config.toml
model = "image classifier"
dataset = "short English words printed on busy colour backdrops"
train_examples = 45211
image_size = 40
crop_scale_min = 1
horizontal_flip = false
color_jitter = 0.2
cutout = 0.4
targets = ["word"]
num_classes = 237
arch = "vit"
norm = "layernorm"
norm_position = "pre"
activation = "relu"
mlp_ratio = 2
head_dim = 64
fused_qkv = false
bias = "qkv"
qk_norm = false
layer_scale_init = 0.1
parallel_block = false
inner_norm = false
drop_path = 0.05
patch_size = [4, 4]
conv_stem = true
layers = 10
width = 160
positions = "conv"
pooling = "mean"
register_tokens = 8
mixing = "mixup"
loss = "cross_entropy"
init = "trunc_normal_002"
residual_init = "zero_last"
optimizer = "soap"
beta2 = 0.99
lr = 0.0016
beta1 = 0.95
shampoo_beta = 0.99
eps = 1e-08
precondition_frequency = 10
max_precond_dim = 1536
one_sided = true
adamw_lr_other_params = 0.0013
grad_clip = 5.0
l1_shrink = 0.01
steps = 7200
batch_size = 384
epochs = 61.2
lr_schedule = "wsd"
decay_fraction = 0.2
final_lr_fraction = 0.01
warmup_steps = 360
weight_decay = 0.2
adamw_weight_decay_other_params = 0.01
Rows from block 6 of a small image classifier, named by matrix and row number. Rows with one number belong to one neuron. Each number is 200 + 20 x the weight over its row's rms, rounded and kept within 0 to 999. All counts start at 0. After the name is the row's rms in percent of the matrix's.
After each neuron's rows are labels from the 100 images, of 14848, where the neuron reaches its highest value: "responds to" is what is common among them; "patch colour" is the nearest of a few named colours to the mean colour under the peak. Only what is clearly more common there than usual is listed. The data: short English words printed on busy colour backdrops.
# fc1: MLP up (model.blocks.6.mlp.fc1.weight, 320x160), inputs 0-159
# fc2: MLP down (model.blocks.6.mlp.fc2.weight, 160x320, transposed), outputs 0-159

fc1.71,097,221,191,205,222,181,195,207,229,216,241,206,203,204,200,201,181,244,165,226,184,190,173,183,190,197,208,198,203,243,242,200,199,207,209,170,215,187,185,188,208,194,213,195,201,194,184,248,199,213,214,199,202,183,219,203,160,189,193,198,189,237,217,205,196,229,204,183,208,201,194,146,199,191,207,209,189,205,209,214,208,165,178,213,158,207,169,190,218,204,199,189,212,190,204,203,217,236,203,222,207,211,212,193,205,191,199,204,201,218,195,202,178,181,175,186,186,229,195,196,193,205,250,183,184,205,190,230,183,218,229,205,133,231,214,213,220,182,119,202,167,197,205,190,224,225,224,208,211,207,195,198,218,200,200,198,223,198,202,245,200
fc2.71,090,238,190,198,169,184,212,199,197,196,172,200,208,182,177,209,184,193,185,194,208,221,226,197,179,201,212,196,178,191,203,199,206,203,206,226,199,209,197,203,201,222,160,180,229,245,196,197,192,135,219,198,183,194,207,185,201,203,207,208,200,230,179,217,185,198,217,247,222,200,203,206,175,179,194,180,198,197,169,196,204,186,201,241,211,183,218,210,221,210,215,189,176,199,214,192,197,165,180,200,184,219,226,239,208,203,155,217,192,204,192,195,194,221,191,222,185,173,178,237,210,205,174,191,214,200,204,228,206,210,165,164,273,200,214,208,214,196,193,197,198,189,201,197,197,256,216,205,174,202,155,253,203,194,220,209,216,199,159,199,200
responds to: the letter o; the letter w; the letter h
patch colour: grey

fc1.37,097,194,195,208,205,225,233,217,215,227,219,187,214,193,204,204,184,195,215,207,226,204,201,186,228,227,201,184,201,185,213,209,251,188,222,194,198,214,232,187,186,185,206,174,227,178,175,175,182,176,203,202,202,203,191,205,197,256,199,234,206,202,199,200,193,204,181,199,202,199,184,206,198,217,200,184,207,194,207,238,231,182,155,200,221,230,175,202,183,176,186,202,172,215,204,196,177,203,234,257,226,213,201,220,230,209,217,200,236,198,209,143,210,190,173,204,177,200,201,250,185,222,168,197,202,203,204,149,174,196,226,206,213,191,188,202,231,205,204,190,181,223,151,218,210,211,205,169,203,192,168,183,212,194,201,221,220,202,234,206,175
fc2.37,093,203,208,210,187,199,144,240,200,172,199,195,177,187,201,198,199,210,182,202,206,195,214,229,154,166,196,195,196,238,221,199,168,226,204,216,178,201,169,192,208,203,195,189,155,208,221,222,198,225,184,192,183,185,201,193,200,216,222,207,191,207,202,173,200,200,194,214,191,196,200,223,190,200,202,200,188,197,177,144,192,205,230,183,196,214,239,195,197,221,202,205,242,206,222,197,201,187,219,196,206,186,203,224,198,199,188,207,205,217,123,210,172,203,197,204,199,227,200,222,198,211,191,239,207,201,189,202,222,202,189,204,200,200,192,157,186,203,165,201,176,177,231,191,199,154,201,208,228,196,205,204,232,200,197,192,145,195,157,256,191
responds to: the letter a
patch colour: grey

fc1.38,108,204,201,222,169,207,203,230,208,201,185,184,174,206,212,191,200,211,169,235,155,223,220,244,207,199,196,195,192,195,218,178,194,210,168,227,174,212,222,240,204,192,222,220,192,182,177,184,203,204,187,224,193,209,224,164,220,204,181,193,245,174,194,194,132,210,196,209,225,211,235,223,208,196,199,202,186,234,141,191,201,216,207,200,184,209,172,187,199,197,228,212,216,165,170,236,198,220,181,206,195,233,213,223,188,190,207,195,204,205,212,200,199,201,205,201,197,197,211,144,214,173,213,198,200,211,204,202,203,191,199,182,174,246,177,196,243,206,227,182,200,190,217,220,205,195,211,197,178,186,235,223,196,198,240,215,202,183,196,201,215
fc2.38,104,201,184,191,198,186,185,199,255,188,224,208,202,174,174,218,199,189,237,195,186,220,224,166,187,194,206,225,187,208,165,214,206,230,219,162,174,185,207,193,224,187,202,201,196,179,195,210,195,189,204,169,195,193,187,170,187,199,206,198,216,253,192,201,228,172,206,231,175,159,200,209,207,184,218,204,214,202,196,166,193,177,184,213,189,264,190,193,227,188,219,182,227,213,200,194,185,202,231,181,216,205,176,211,194,195,183,183,201,152,189,171,202,232,198,201,175,204,203,204,185,225,207,198,206,215,206,203,212,200,195,227,217,230,253,200,218,184,200,213,176,207,195,216,195,158,171,170,234,203,219,238,199,216,190,211,198,254,199,215,201
responds to: capitals; the letter t
patch colour: grey

fc1.100,110,211,219,191,190,196,190,201,211,172,199,163,173,210,198,201,184,189,176,209,196,199,202,187,206,211,213,221,215,205,229,187,209,208,199,223,193,177,153,183,220,180,205,223,211,258,229,206,200,251,193,199,206,203,203,193,157,169,175,204,213,178,209,242,183,207,215,200,204,225,195,194,217,193,212,180,212,222,137,149,219,204,186,187,204,158,197,199,193,172,175,201,168,210,237,204,200,187,229,201,231,168,187,183,203,196,198,199,221,246,214,192,193,233,194,194,229,202,162,200,203,199,238,173,194,244,159,202,201,198,197,202,246,190,231,205,188,199,216,191,203,173,198,212,220,206,188,201,174,191,193,200,208,184,210,199,175,201,191,198,209
fc2.100,097,203,186,187,230,216,224,229,187,199,240,202,206,208,216,188,194,202,220,223,208,201,155,176,231,214,200,210,199,206,191,212,154,210,197,233,198,201,177,198,207,214,188,211,198,174,218,191,247,150,226,214,174,218,176,205,218,203,198,200,203,151,182,210,196,214,209,196,197,198,207,197,208,175,168,220,204,190,227,152,200,212,205,190,194,209,229,220,182,199,225,201,192,241,146,219,198,210,197,240,231,209,208,208,193,236,191,246,148,197,219,213,216,212,244,197,223,202,186,209,181,184,192,215,199,218,179,180,213,219,197,187,192,217,200,194,214,195,188,196,208,200,166,194,187,175,211,203,199,206,179,169,223,192,235,199,235,182,185,170,204
responds to: the letter r; capitals
patch colour: grey

fc1.101,105,209,183,181,200,202,208,233,205,198,197,168,209,214,219,158,194,215,204,196,199,214,196,216,244,226,207,191,189,174,190,214,193,204,206,251,180,175,169,227,198,230,180,226,217,176,208,200,217,201,223,199,214,252,192,178,207,170,191,174,188,224,211,210,198,203,205,208,187,181,207,217,225,193,199,217,211,220,212,180,167,257,213,207,231,210,186,189,177,199,177,226,242,198,195,208,198,212,198,200,205,200,198,231,199,200,195,225,217,209,170,201,209,194,225,200,210,160,180,203,210,239,215,205,197,201,202,177,193,193,232,200,209,213,178,213,155,212,201,148,207,207,181,269,190,163,149,216,206,184,200,190,184,198,197,181,189,180,193,205,213
fc2.101,098,203,175,184,200,214,196,219,199,222,226,191,188,171,152,224,206,218,203,204,201,218,182,199,198,178,203,158,196,228,195,201,198,183,209,201,197,241,234,204,243,195,209,185,201,203,198,166,181,199,180,207,203,202,193,226,264,218,173,178,222,203,200,178,187,190,225,205,228,195,207,202,208,203,183,193,193,227,173,195,214,239,199,188,179,194,197,178,202,207,183,219,187,203,201,208,175,178,251,200,207,178,200,161,176,198,242,131,186,212,201,202,189,217,172,202,202,208,210,198,176,228,209,176,213,184,214,198,208,196,194,205,227,200,213,169,224,206,176,251,209,210,245,180,196,213,225,200,198,200,200,200,189,210,222,192,185,214,244,238,202
responds to: the letter a
patch colour: grey

fc1.249,102,202,189,201,192,201,175,225,184,205,189,222,211,212,197,201,229,186,200,239,228,201,262,199,230,194,202,208,202,205,212,196,254,195,201,196,207,173,186,128,185,224,203,238,214,235,194,222,198,188,195,201,217,191,225,208,198,191,220,197,202,164,198,191,237,205,169,214,188,212,165,209,193,201,210,201,195,204,196,179,212,230,211,196,188,262,185,216,195,199,206,202,227,226,201,199,159,195,200,244,190,198,201,224,238,183,196,189,213,195,208,174,203,201,196,181,232,202,167,203,166,209,238,196,194,205,198,227,147,201,213,179,214,197,172,236,193,236,220,190,177,201,205,233,185,198,197,181,197,203,224,199,185,205,221,212,212,199,201,207,186
fc2.249,078,194,206,206,210,168,208,200,152,203,225,169,175,183,206,195,239,199,183,204,210,206,164,231,200,210,203,202,206,220,176,227,174,206,202,220,207,198,153,184,197,209,197,197,201,210,198,196,225,186,209,203,196,205,203,204,212,202,211,195,195,258,203,222,173,204,219,192,186,204,219,202,180,202,200,195,203,198,188,204,200,201,195,243,269,194,200,200,207,182,200,203,167,191,178,166,202,207,190,213,196,231,206,199,211,200,200,175,187,219,189,253,224,199,224,174,215,193,173,195,199,183,175,239,228,180,204,168,173,162,164,233,184,168,212,192,192,194,187,215,172,190,193,180,206,170,200,203,186,178,195,205,167,201,233,199,238,180,224,195,257
responds to: the letter s
patch colour: grey

fc1.312,105,203,200,174,207,215,201,207,202,167,210,210,187,222,142,201,169,202,161,203,200,230,240,203,188,196,209,191,198,201,208,197,198,228,192,203,196,200,178,198,238,205,195,224,183,246,177,200,203,202,202,221,255,241,201,200,168,199,203,206,210,179,208,200,154,181,215,192,199,192,182,183,198,201,214,210,207,180,167,158,253,253,214,186,226,180,218,180,220,182,181,194,182,211,228,261,206,199,210,197,190,198,185,217,215,180,192,181,191,190,194,195,200,209,202,200,196,230,177,209,204,223,194,178,204,217,221,209,187,191,241,229,242,206,220,190,180,166,198,187,228,195,209,183,210,197,209,203,207,198,195,149,202,200,213,229,220,218,199,208,201
fc2.312,103,210,213,221,202,195,220,234,211,224,207,173,175,201,250,181,155,154,231,214,168,200,211,219,193,183,192,223,201,244,153,229,185,196,205,202,190,199,167,172,197,207,242,211,208,205,198,199,217,207,179,202,200,209,162,180,220,196,190,204,223,207,197,194,185,203,212,197,231,178,198,208,168,175,213,201,207,171,205,183,161,190,208,220,171,200,238,183,177,202,225,215,198,215,178,202,207,154,233,206,204,215,233,196,202,226,215,198,199,206,187,186,186,181,212,193,210,188,184,201,212,203,201,226,194,196,182,200,187,198,168,187,227,205,207,193,202,152,177,187,211,236,192,204,211,212,179,186,190,230,164,164,208,154,195,204,247,188,206,201,206
responds to: the letter r; the letter f
patch colour: grey

fc1.80,104,229,206,198,199,204,212,194,242,172,194,212,200,195,198,192,232,203,159,187,199,207,205,200,221,201,215,215,200,206,230,213,200,208,205,198,198,200,192,195,226,164,224,212,224,195,226,263,218,195,200,204,188,193,207,182,203,188,216,177,192,163,205,238,217,206,211,191,208,224,152,206,187,217,159,190,134,223,233,182,191,196,241,226,249,180,204,198,210,184,194,178,195,201,173,216,187,227,212,209,173,183,200,191,217,188,200,198,186,173,168,179,222,205,260,164,194,202,192,190,213,195,213,216,203,185,177,193,204,214,190,193,193,175,259,169,196,188,189,156,210,197,209,203,199,206,237,206,190,197,199,205,207,198,229,201,203,177,198,187,203
fc2.80,097,203,202,241,248,150,246,194,173,185,181,195,208,200,212,181,207,196,200,198,245,167,162,162,239,209,191,208,200,176,209,200,189,163,226,193,202,201,210,200,204,227,202,197,196,166,179,160,211,205,203,242,222,196,217,246,220,173,164,200,201,203,204,193,200,234,228,204,192,192,179,219,193,201,222,201,168,226,189,198,184,195,189,198,194,209,197,198,191,222,203,203,199,198,202,190,205,194,202,230,234,203,196,176,224,190,208,207,192,205,171,194,200,185,200,170,148,205,217,217,139,199,218,177,204,184,223,223,208,191,200,236,201,213,204,200,185,202,201,199,198,196,174,203,201,197,225,176,198,179,180,203,258,203,197,186,159,191,201,208,201
responds to: the letter o
patch colour: grey

fc1.20,088,197,184,187,162,168,210,192,206,203,236,195,231,194,179,167,203,147,227,205,200,256,204,204,199,202,201,204,186,229,181,202,177,196,195,236,194,152,189,184,168,211,206,190,211,185,206,209,197,175,213,182,229,201,232,192,184,207,184,189,191,200,225,175,192,223,180,208,214,211,192,189,174,179,198,227,240,209,190,198,185,192,169,207,206,191,200,194,189,157,204,244,203,219,210,169,262,200,212,215,196,186,157,217,193,199,200,198,236,212,206,188,218,213,207,192,198,165,207,210,168,190,205,202,199,165,204,196,184,187,189,233,197,192,200,173,201,179,202,176,174,192,149,217,201,170,196,235,191,185,200,216,165,196,199,204,186,218,170,183,217
fc2.20,098,199,211,189,207,202,187,207,205,200,190,196,195,182,165,194,194,205,203,185,202,193,220,202,185,190,199,183,168,201,210,200,188,204,200,213,191,212,210,245,177,198,206,182,216,224,208,195,199,200,214,235,197,181,193,203,227,205,192,221,190,234,205,191,135,224,192,205,227,203,174,196,200,184,201,210,198,180,200,183,238,218,237,211,235,201,176,185,251,191,181,200,157,205,182,245,180,170,200,215,197,207,265,159,200,194,196,198,140,201,184,186,162,220,202,172,208,218,213,200,192,146,188,214,206,277,209,200,212,221,197,200,206,193,191,205,199,199,199,210,205,216,227,199,219,199,180,203,202,194,194,224,187,216,196,176,179,186,199,214,169
responds to: capitals; the letter n
patch colour: grey

fc1.179,102,216,199,224,181,214,187,224,188,198,211,224,203,224,227,236,206,194,188,199,215,196,202,201,191,188,193,217,208,196,198,195,198,203,205,198,224,207,210,200,204,201,200,196,212,214,183,217,211,186,197,229,211,169,196,187,186,206,230,238,238,233,212,195,154,226,194,202,205,199,196,222,206,186,213,203,199,213,193,200,236,200,180,206,192,245,202,199,227,201,138,200,191,241,238,162,164,203,231,205,226,180,191,202,228,196,202,200,245,174,205,214,206,195,175,178,194,207,204,224,202,223,173,190,185,144,232,196,198,202,185,188,221,179,216,204,223,208,213,131,183,193,179,208,207,204,196,147,210,180,225,196,245,187,196,207,206,199,228,191,168
fc2.179,092,200,199,231,194,200,194,203,236,217,242,221,175,196,196,201,197,189,203,167,187,194,190,252,180,189,200,190,185,199,204,202,203,229,200,205,197,200,175,198,215,185,198,204,202,258,171,220,245,161,181,217,192,203,197,183,206,198,205,187,198,201,211,175,194,193,219,175,204,194,157,193,190,198,201,200,173,197,237,201,209,205,199,198,227,201,229,208,193,226,104,198,201,193,196,197,198,201,206,157,216,226,172,253,155,237,236,181,196,219,191,189,191,192,202,198,197,221,229,227,197,216,207,199,194,183,198,197,175,201,199,209,200,199,180,189,199,203,149,147,186,185,200,198,211,199,198,180,202,197,225,204,196,206,194,189,184,202,199,229,207
responds to: the letter a; capitals
patch colour: grey

fc1.3,094,180,201,191,149,251,158,228,200,195,198,199,162,219,199,200,211,188,207,216,182,208,226,254,176,202,200,185,204,200,206,176,161,193,215,222,191,194,163,199,211,190,206,200,207,224,199,199,200,242,195,195,192,213,202,202,173,195,213,156,208,176,211,197,159,204,231,198,193,208,189,210,210,178,230,199,200,211,256,215,205,218,224,187,191,182,201,202,212,206,192,204,193,227,209,225,174,196,234,197,201,216,185,200,209,213,206,193,226,236,219,176,202,201,172,189,197,208,197,161,227,193,203,215,197,232,144,251,216,226,197,195,199,234,189,189,238,200,205,191,208,228,192,202,208,159,171,198,177,191,182,203,202,188,216,204,163,203,206,213,196
fc2.3,093,202,200,178,212,214,196,215,221,210,210,173,205,229,177,173,198,197,194,192,229,199,208,169,200,164,187,210,191,197,202,237,172,192,198,204,204,215,192,150,210,196,189,188,196,177,224,179,181,183,216,194,201,240,182,225,227,239,194,187,174,176,224,193,206,209,215,197,240,179,193,180,201,206,197,214,193,211,196,196,204,201,217,199,212,273,254,192,189,194,203,202,213,202,202,196,180,207,208,222,167,165,204,211,199,201,184,199,201,209,196,221,204,190,177,212,200,192,207,202,203,174,188,206,180,269,192,197,202,202,203,202,191,180,193,212,230,199,171,222,190,264,158,195,194,196,195,211,201,200,156,200,199,198,249,177,250,206,218,205,181
responds to: the letter r; the letter a
patch colour: grey

fc1.89,114,196,190,145,209,202,219,221,223,190,201,195,194,204,204,213,211,200,219,177,237,222,194,195,181,206,237,156,192,209,202,220,171,207,200,201,208,207,191,173,181,219,167,195,207,165,183,199,195,194,208,208,200,187,146,194,278,202,220,199,202,181,206,202,220,187,192,196,191,144,207,204,239,234,198,205,232,211,215,206,209,200,193,206,200,215,196,183,202,214,217,199,203,209,229,204,183,197,204,211,254,198,190,198,179,226,189,211,234,197,224,180,240,199,213,209,197,203,204,195,209,207,211,199,240,199,181,192,192,198,225,206,198,220,229,197,193,197,198,200,174,206,164,202,195,202,125,204,246,197,198,190,182,189,187,200,233,172,180,214,207
fc2.89,098,200,174,202,212,201,199,192,207,200,207,165,85,201,192,184,208,203,201,206,213,214,228,230,200,195,188,190,200,201,211,206,202,200,204,217,211,196,201,200,182,203,209,200,198,199,212,180,202,153,180,203,205,202,196,198,206,191,193,174,189,199,181,199,190,233,227,215,198,208,200,197,190,193,199,199,215,198,197,166,209,213,201,213,194,179,350,200,205,192,206,200,199,187,189,217,207,205,211,196,203,193,196,202,183,175,192,202,200,205,197,213,184,209,198,257,212,176,199,194,193,204,190,181,200,201,209,202,209,203,226,201,196,180,207,189,191,219,188,193,207,229,193,185,201,194,209,174,237,195,198,209,196,207,207,221,200,198,199,200,199
responds to: capitals; the letter n
patch colour: grey

fc1.27,109,176,200,202,196,184,209,216,188,164,192,223,200,179,190,207,210,199,239,171,193,181,219,230,163,200,200,179,251,210,192,198,207,208,194,227,201,196,219,158,238,191,218,222,191,209,197,218,183,200,214,218,247,207,214,227,228,179,177,191,216,239,231,205,194,237,217,204,205,197,174,208,208,227,216,215,204,217,243,203,221,200,201,235,203,202,215,168,223,229,187,208,216,240,196,210,190,203,201,204,243,191,199,200,216,187,200,204,204,214,206,173,160,186,210,200,169,186,181,174,200,197,166,182,218,221,200,191,186,168,251,204,197,199,245,217,194,182,188,205,201,198,195,231,139,200,187,206,219,195,185,229,196,233,192,202,207,190,202,221,199
fc2.27,114,190,206,211,181,204,214,199,198,194,183,159,189,228,193,145,219,140,194,203,219,205,198,185,194,199,199,204,192,178,206,200,199,190,188,232,214,199,198,209,200,218,234,186,191,175,198,170,198,202,224,199,176,215,197,188,219,244,193,200,201,172,226,209,196,215,189,204,222,210,191,217,227,209,194,203,198,211,182,151,202,201,149,193,216,232,218,159,201,171,225,194,198,220,201,195,213,212,231,212,199,224,241,205,198,205,166,190,182,231,222,225,206,223,202,184,216,210,191,194,190,198,153,228,219,160,227,202,217,189,176,205,220,187,152,210,158,186,200,204,210,199,184,194,177,182,186,160,206,201,210,191,210,170,191,254,189,172,191,193,208
responds to: the letter s; the letter e; word: nose
patch colour: grey

fc1.263,114,194,209,245,164,212,182,215,242,190,220,214,190,226,193,194,197,188,198,205,192,192,227,223,213,207,207,215,234,189,219,210,182,238,223,200,189,207,196,198,187,185,209,226,217,197,172,209,199,227,206,196,208,211,167,159,202,211,184,244,230,247,190,199,164,167,259,201,197,193,262,208,212,195,231,222,227,213,165,193,216,201,242,211,170,206,203,173,220,183,254,206,206,189,194,204,214,208,169,199,192,206,211,219,223,213,191,141,204,191,192,184,199,180,190,209,212,194,208,205,205,213,200,244,194,201,204,182,189,194,202,209,190,204,181,174,177,209,208,195,194,197,195,205,198,209,184,142,210,200,198,226,216,196,183,208,213,204,201,204,214
fc2.263,129,220,226,234,185,172,215,203,201,187,215,237,216,201,226,195,173,205,205,214,150,202,200,208,200,188,201,196,205,190,201,201,176,192,216,203,192,190,188,185,182,197,221,199,195,160,176,193,204,186,225,181,189,202,194,183,198,171,184,270,195,239,200,204,205,195,198,259,232,190,236,202,207,190,184,195,162,221,149,182,186,198,178,195,185,210,209,225,197,184,235,221,208,207,176,186,200,201,169,178,203,202,185,206,152,196,197,190,185,180,183,211,192,200,207,200,201,199,177,200,251,214,203,238,169,202,167,164,197,221,235,207,211,205,236,186,199,202,215,203,206,165,219,228,212,188,204,171,215,222,175,206,219,209,171,212,184,201,179,215,210
responds to: the letter t; the letter z
patch colour: grey

fc1.28,106,200,213,230,187,204,213,199,220,191,205,194,190,217,182,231,202,182,194,188,170,160,216,194,200,203,174,209,206,175,214,197,211,202,191,197,211,202,193,157,207,184,206,239,220,199,164,215,245,222,204,215,211,166,203,169,199,215,198,217,247,205,218,202,230,210,221,179,242,216,208,189,185,182,246,208,211,193,215,206,216,203,219,212,186,226,209,191,198,183,191,192,230,197,205,192,179,221,196,226,180,191,187,173,190,208,212,190,188,203,211,200,203,227,196,196,210,215,200,187,263,195,226,202,207,185,183,201,210,186,209,188,207,198,217,189,199,154,186,193,189,221,178,214,212,192,175,194,222,228,207,294,253,202,213,213,190,194,163,196,186
fc2.28,107,185,219,212,188,205,170,209,199,181,240,199,195,199,212,219,180,199,194,202,199,222,173,192,219,210,208,192,215,223,205,208,210,162,240,204,200,199,191,174,198,197,211,201,203,177,189,192,226,181,263,184,161,173,216,208,221,219,182,230,182,229,182,202,206,196,209,201,196,175,193,217,202,202,196,187,231,201,196,198,193,209,158,204,189,233,226,233,202,211,178,187,204,198,177,185,192,205,138,177,178,206,214,225,173,217,199,171,202,189,198,190,194,225,203,198,175,180,228,238,237,240,195,242,205,204,227,198,190,199,211,214,193,180,191,159,249,241,188,178,201,176,190,199,189,188,232,170,196,188,206,219,201,164,206,191,217,189,174,195,231
responds to: the letter a
patch colour: grey

fc1.134,108,199,193,181,204,182,186,200,200,184,199,187,201,176,186,209,203,185,212,216,259,171,253,205,235,198,192,194,194,189,200,201,214,183,229,221,218,175,222,174,187,190,207,224,231,211,202,173,180,204,214,203,204,195,188,194,189,197,189,177,224,200,195,220,215,233,195,225,212,200,185,161,208,192,220,179,203,200,208,171,201,227,253,181,206,231,187,221,197,201,159,192,205,235,201,202,195,198,168,221,181,194,168,216,239,150,185,202,226,231,227,199,196,199,220,200,191,175,182,139,193,201,202,184,206,214,231,238,186,200,210,196,159,191,208,275,201,205,209,213,184,213,197,200,198,202,190,189,218,201,198,164,209,208,224,207,205,194,201,204,206
fc2.134,111,185,234,201,216,153,184,202,175,199,189,158,195,150,208,144,249,194,193,223,198,183,192,174,202,214,215,189,195,193,158,192,213,196,198,207,201,178,167,200,189,184,180,264,213,196,204,186,200,166,215,200,204,209,211,197,211,202,205,186,192,248,203,233,196,211,202,215,235,207,225,210,210,206,199,194,205,200,198,146,198,197,191,212,257,234,199,197,176,202,202,197,205,213,140,197,201,213,194,219,199,228,216,201,217,180,172,183,190,196,191,224,211,198,240,182,241,205,169,182,190,195,192,216,200,230,233,179,194,198,201,211,196,165,200,200,202,210,197,206,204,200,197,193,192,192,211,179,177,199,177,202,177,210,226,210,235,206,200,189,207
responds to: the letter s
patch colour: grey

fc1.186,104,208,215,203,209,149,189,205,264,180,209,213,210,201,197,194,161,204,213,195,184,179,185,198,200,223,246,210,201,247,217,181,203,204,216,181,153,217,222,190,165,199,216,205,219,169,198,185,193,218,222,210,213,205,222,169,212,194,180,142,201,214,158,204,200,221,172,232,205,212,209,201,193,183,212,192,234,184,201,251,191,216,168,209,212,185,222,236,190,200,217,197,197,188,207,246,179,192,178,183,194,192,206,192,196,204,176,199,185,192,201,222,220,244,197,180,202,212,185,193,205,238,194,186,199,223,201,195,180,195,179,189,224,222,198,200,203,201,197,198,194,193,221,152,213,197,177,207,236,221,200,217,171,188,207,177,231,189,193,192,225
fc2.186,105,200,225,268,213,227,199,194,145,235,197,191,198,200,172,201,235,178,203,203,197,195,179,229,188,198,208,222,168,218,237,151,202,218,238,219,195,166,198,201,187,153,200,183,209,201,202,162,165,176,199,222,211,220,235,201,203,179,210,200,174,216,199,172,198,201,203,217,186,206,202,178,204,160,232,211,194,209,208,168,204,256,204,200,172,229,233,224,196,199,193,191,198,201,192,192,173,215,170,206,201,200,221,185,184,198,205,209,164,178,188,167,233,215,204,210,204,227,179,202,201,205,210,192,199,210,202,208,201,198,201,200,223,162,206,197,223,215,196,196,173,184,222,204,206,227,199,201,219,181,187,209,191,201,163,209,190,214,226,218,176
responds to: capitals; the letter c
patch colour: grey

fc1.154,103,182,209,218,196,197,196,194,192,167,196,198,163,213,195,172,184,199,172,195,184,189,201,222,206,201,199,205,205,154,217,199,192,208,222,209,179,212,237,211,216,197,218,204,212,201,180,226,204,224,191,204,193,211,214,161,200,199,191,254,247,181,224,215,187,217,234,247,216,223,235,207,233,159,196,199,206,216,140,218,223,202,217,222,185,215,201,180,177,209,205,191,201,192,176,179,186,181,182,199,163,201,194,213,175,221,186,171,202,181,217,204,209,188,207,180,203,193,194,168,231,193,162,186,195,200,190,207,201,178,202,209,187,205,192,161,199,201,209,153,196,196,201,204,193,170,196,172,206,201,235,219,212,189,259,221,246,180,187,188,207
fc2.154,124,229,226,276,187,199,198,153,194,198,219,235,198,191,210,197,202,197,205,212,185,238,198,216,239,200,191,190,205,208,203,195,214,203,211,196,193,205,195,173,201,201,207,205,198,186,190,210,223,169,287,200,182,224,202,198,189,208,203,214,201,267,184,239,224,209,231,199,189,179,220,202,212,189,202,192,201,184,196,173,198,187,198,202,168,246,210,215,199,204,225,203,237,211,193,225,202,171,195,171,211,206,202,228,201,201,180,190,200,172,162,202,199,195,199,199,206,222,175,224,200,194,199,194,194,214,192,177,201,203,196,198,206,219,218,139,211,194,195,202,179,197,200,189,201,188,214,197,177,215,215,240,157,171,188,183,198,203,175,204,199
responds to: the letter t; the letter i
patch colour: grey

fc1.243,086,200,210,184,196,199,189,203,201,195,196,196,203,200,206,166,205,194,204,204,213,192,186,193,193,194,224,218,189,185,212,206,185,198,240,232,197,200,201,199,206,245,213,211,213,162,217,213,209,166,192,197,202,163,250,205,202,211,217,196,194,157,242,183,160,215,231,195,175,197,198,193,204,210,169,186,177,211,216,195,198,203,196,238,188,177,194,202,220,206,181,171,196,213,196,269,168,198,212,246,230,175,171,187,184,196,205,168,182,175,183,191,214,209,202,210,185,183,196,173,205,197,224,170,208,202,171,182,187,200,196,218,191,185,222,219,174,187,190,186,162,214,200,191,206,220,206,188,174,201,176,208,175,206,232,152,214,199,243,254,229
fc2.243,073,259,199,174,202,199,209,196,142,155,198,205,205,211,194,186,194,174,200,206,181,222,167,160,234,211,199,197,197,189,195,218,209,174,241,180,207,191,211,248,195,191,203,200,210,200,192,202,200,191,286,200,191,180,208,221,208,198,196,191,180,220,183,199,211,205,190,199,204,205,216,204,192,177,203,196,190,229,210,209,206,225,200,174,204,146,191,199,204,202,198,224,217,185,195,198,245,209,184,213,264,199,169,210,210,180,195,244,182,205,205,204,207,208,177,179,193,205,213,195,145,210,190,211,205,203,183,200,204,200,195,199,162,219,193,203,179,202,214,199,202,181,200,205,212,197,241,162,218,196,193,238,200,196,191,189,183,179,219,197,196
responds to: the letter o; the letter f
patch colour: grey